python train.py --dataset="chords played on synthesised instruments" --input="log_mel" --win_length=512 --encoder_subsampling=2 --fusion_encoder_norm="layernorm" --fusion_encoder_shared_expert=false --residual_init="zero_last" --optimizer="soap" --batch_size=128
Rows from block 4 of the audio encoder of a small audio-text matching model, named by matrix and row number. Rows with one number belong to one neuron. Each number is 500 + 40 x the weight over its row's rms, rounded and kept within 0 to 999. All counts start at 0. Numbers have three digits each. After the name is the row's rms in percent of the matrix's.
After each neuron's rows are labels from the 100 clips, of 14976, where the neuron reaches its highest value: "top examples" is what is common among them. Only what is clearly more common there than usual is listed. The data: chords played on synthesised instruments.
# fc1: MLP up (encoder.blocks.4.mlp.fc1.weight, 2304x384), inputs 192-383
# fc2: MLP down (encoder.blocks.4.mlp.fc2.weight, 384x2304, transposed), outputs 192-383

fc1.633 106:501487516527495476493501520517445538490483481374486454469490530506529532497470544534523503548513492553534492504504510533510469503507434504527524547504490554526540452470440562544503482497536422528482437435545479509457519537502542469474514487525471529506443499418463460499474495452491457396538576525589477371462486472528556471464531526531508396479504533442486518499456531475495514454482478554503484555464507452547480461494520462602476397488466519531470518523495460515543516492512478551456500483493471574528454509487456547427505528437483448506546503458494474501454567523528499560
fc2.633 112:543513537523489511480521492523490512508560508383533546503504450469495499470495449502533464446536528479551511384523528490450550485524539509491524520620536597478506424488500552509470470436503493550467515498460530495517517495548453581533521502511466509503493504488616484458551549553544619498496580508533460497429498482506510551596550464497540503489525475484517514533494483621468556451501510484472501534466525467466480498524522506470489487442528494517496514552601482494457556520516488459490530492503466528501492488472412516511536495530470654535590524515474505500495512469524642467
top examples: arpeggio; playing: arpeggio down; marimba-like

fc1.207 118:447496506498508527477511496490524443502505554413457481465474539562525434539402498512559488512423499491526506487525547524494506487437432444496542551593603498485532498483540458472548501527466559481534440573498489487482478495561506432531502469503511508444534450447482563470480492542513453508432507506504518479557498479501543582528480518492531509446551440474498563450519405507487480499530536557536508505509552483512458528450536529498468473397477471427509525506465480475455514518505549479479534506458514451517474431501472493546432512529548465481544459480533511449513530547514501522
fc2.207 113:484478512458558466481468472498466444479536547524513551553540464490480592539510548562520515526543532447485531465479506546472506464461537547505542570437512457544440503475535519509436448541475473455490444478400463501467526547500586469447572530534539510500421520515373471487512429480478510548497427540487491457521549550518496484474602484494518535515548441480485533514544506420508467500487506558516481511533542535524547475505460503511479533510479520477441565430462462500432538558441488498541556518504501537514483578499497527513554498512457453528548495469453456529571449407510406508
top examples: arpeggio; playing: arpeggio down; clipping; text has "clipped"

fc1.755 137:514486494464506508508551409539520500489461521327529539479569530462486478468450558482453486418483551535485529494514498474551517523443512518502500541508528457479510545523519491485536530483582468448601446559449468455546506508523551465503517515492403457472605547475524526463545507494512523468522470479570508512516499508567576466528563481458512523500644520494563549499486512482506464476498453458455496467534404471453511525438492504527520544415507417490558515555491454440465441556503502465522480461516548492480546545495421613542488509587477493487579484489490528474512379466532430535
fc2.755 139:491490505485506510467516468482493463497537476545508544520490479521505472591498487525490622500554524479590465536480498500504497490549533438506483542540542531536578591514445531442508459426494538490498477487482494500519641464598439498522504615425521505558589490544456468544481511461519512539513499526505484547564546458482562450569491523480516502447507504519467486540534448491547565490520493486515506517480525443514480562482556640538479484570466434464506497473550498543519528507549535461463552548499448497442515513477512493513458485476555424519529503472476538455529500525486392437
top examples: arpeggio; playing: arpeggio down; clarinet-like

fc1.508 134:477515555499454464459515476520523457509466517476447462475537501509436450557506448513516461491468457511507534490540481475467553534526472513535584412574537522491505420471519414521490512501490545537513521522459557546552527544490431465488445535507422496518531502424518524508496491449561481488680497524545475512502529483515454504535519445530526522418497431524503537501530520494449489519484625531559499507515512525536461476462502481469514522489516485454492475481481491526513478489464525498529559492543503520483515481555466481558486473473523487526519525500497500502491442464470501524
fc2.508 124:516507494509509496490453485476531563486487540569493473543515547509480500486522336480473458477461503471507499497524475508511461468533466533541510546527532411487466439474434569431450429525491477486540513477517528472516529468508469504476546539525475522538552520542457510442508519475529517505511548564542508455526514512515568503513505494485452522498510475562438528504472528337484465443443560447540486494533507532415467562527501567617484472566545490532457490467535508483429497472516515553555537532495473524518502469446527524526522486469487492477401466523515521522457563488449551439
top examples: arpeggio; playing: arpeggio up; plucked string-like

fc1.669 114:515463495474475522514508480487510561522532379513465434519474487480488495505464510526436515474505544489514592505500497504485496559515374520555562419493472580481504446501507526542540500550544445520438493430543432508488514494543462520555455456498497508492525466487506468536498486529472515484481522540526521464460430513509561549435510510484526482480399438468514497479453493544492521507483530466456545501419548414504575451523496503540516451485507463447489533531505524492550461448539482509530448499488473591540416485527557501476427470501504493463474465471556484480482578458493449492
fc2.669 112:491512568529493486472503453536522506552515612545553496474503492507509584486469445493512472521508492443607486363525487441440608500461531522499517567581484585503535488492487452481498474452539564536530430508405480437537628495568501545516525527483535524429550502479552477478530533474495470500490498466467495526435574486494486538570442459483519478518547482458522513557555459472458534471552505483513526467499508459429483483490517534453509549467494474458536525518491489502415468542508569488484597496482499469498474498492494457497524451495522582560580420466506506538483520500486568521
top examples: arpeggio; marimba-like

fc1.509 120:479527581481402522572482517441501514497541462457452481522562496459402563541455391508481525463473452485509460509527473515508528508480461455488445473525420527473448537524493489486480519415522494460451475522480516437512455486475467446475527549502489477459520550561541434497506515560476539462505495509503475490453487521477535508594527491436555521481423499473477411498447539485564465491459453581521508535471524596480533530442525469424471430546469524476519465515486539497448524505477480509522485449513516457492514412461459482538474536497460409498442539427461520511580548442469427510
fc2.509 124:469508529478585510528550566475527492483512387521562571527536492441493618501515529467478499529529488395600513499496486452477511498530505450548456515504494518534604444493485481513498519457513517505544469541504484486481539494444480506518465562486527533486510471521536501476462492402517409447482421473452473506554488509512495496468510542537557508512549478498467524479534504581561515444480481446504469463441535457462491548570486491446528496511479475552512493503479497520527479471529532500533483441481572465518511498506547494575507522480508562464489530514563507383441544529522558487
top examples: white noise

fc1.501 124:496514528505508539535474462500501495539522545464455527483476561516516417489461544525498482446507547528489519488496541466527474479498425497502477588544506516453565495496462448459489475496464465471575477487511526493465529518609543354543538475475502520469465408450469537521459518539490502527446517536531547474459486488540565490461570579488468484496572469546504523458467536477569557495456488537486533569486521446514553540473511619456472535433428427475462474528469512483489477535513493536516461536512490363501436474530464495492515433463531456531551506460512478495544522474540465530
fc2.501 115:505524518510530515487463420449509514486478465508492516494481444462495517510480482512495473533520473504520480409494505480470466509517458449566513525411481428512461473496519445523471503516508515401576482487457556474475556483368517440471496445500488530454438478405391512500481429546492432487449412481477502493513487530512419498458378635486476513526466519483517463514487521454482484478474504511486532486479505491535455509474498479461488465511530527436521484366436507515503579496474488496507515549523504516490477514494434522510493512503491324442540460488403430489542475534482388509
top examples: arpeggio; marimba-like; playing: arpeggio down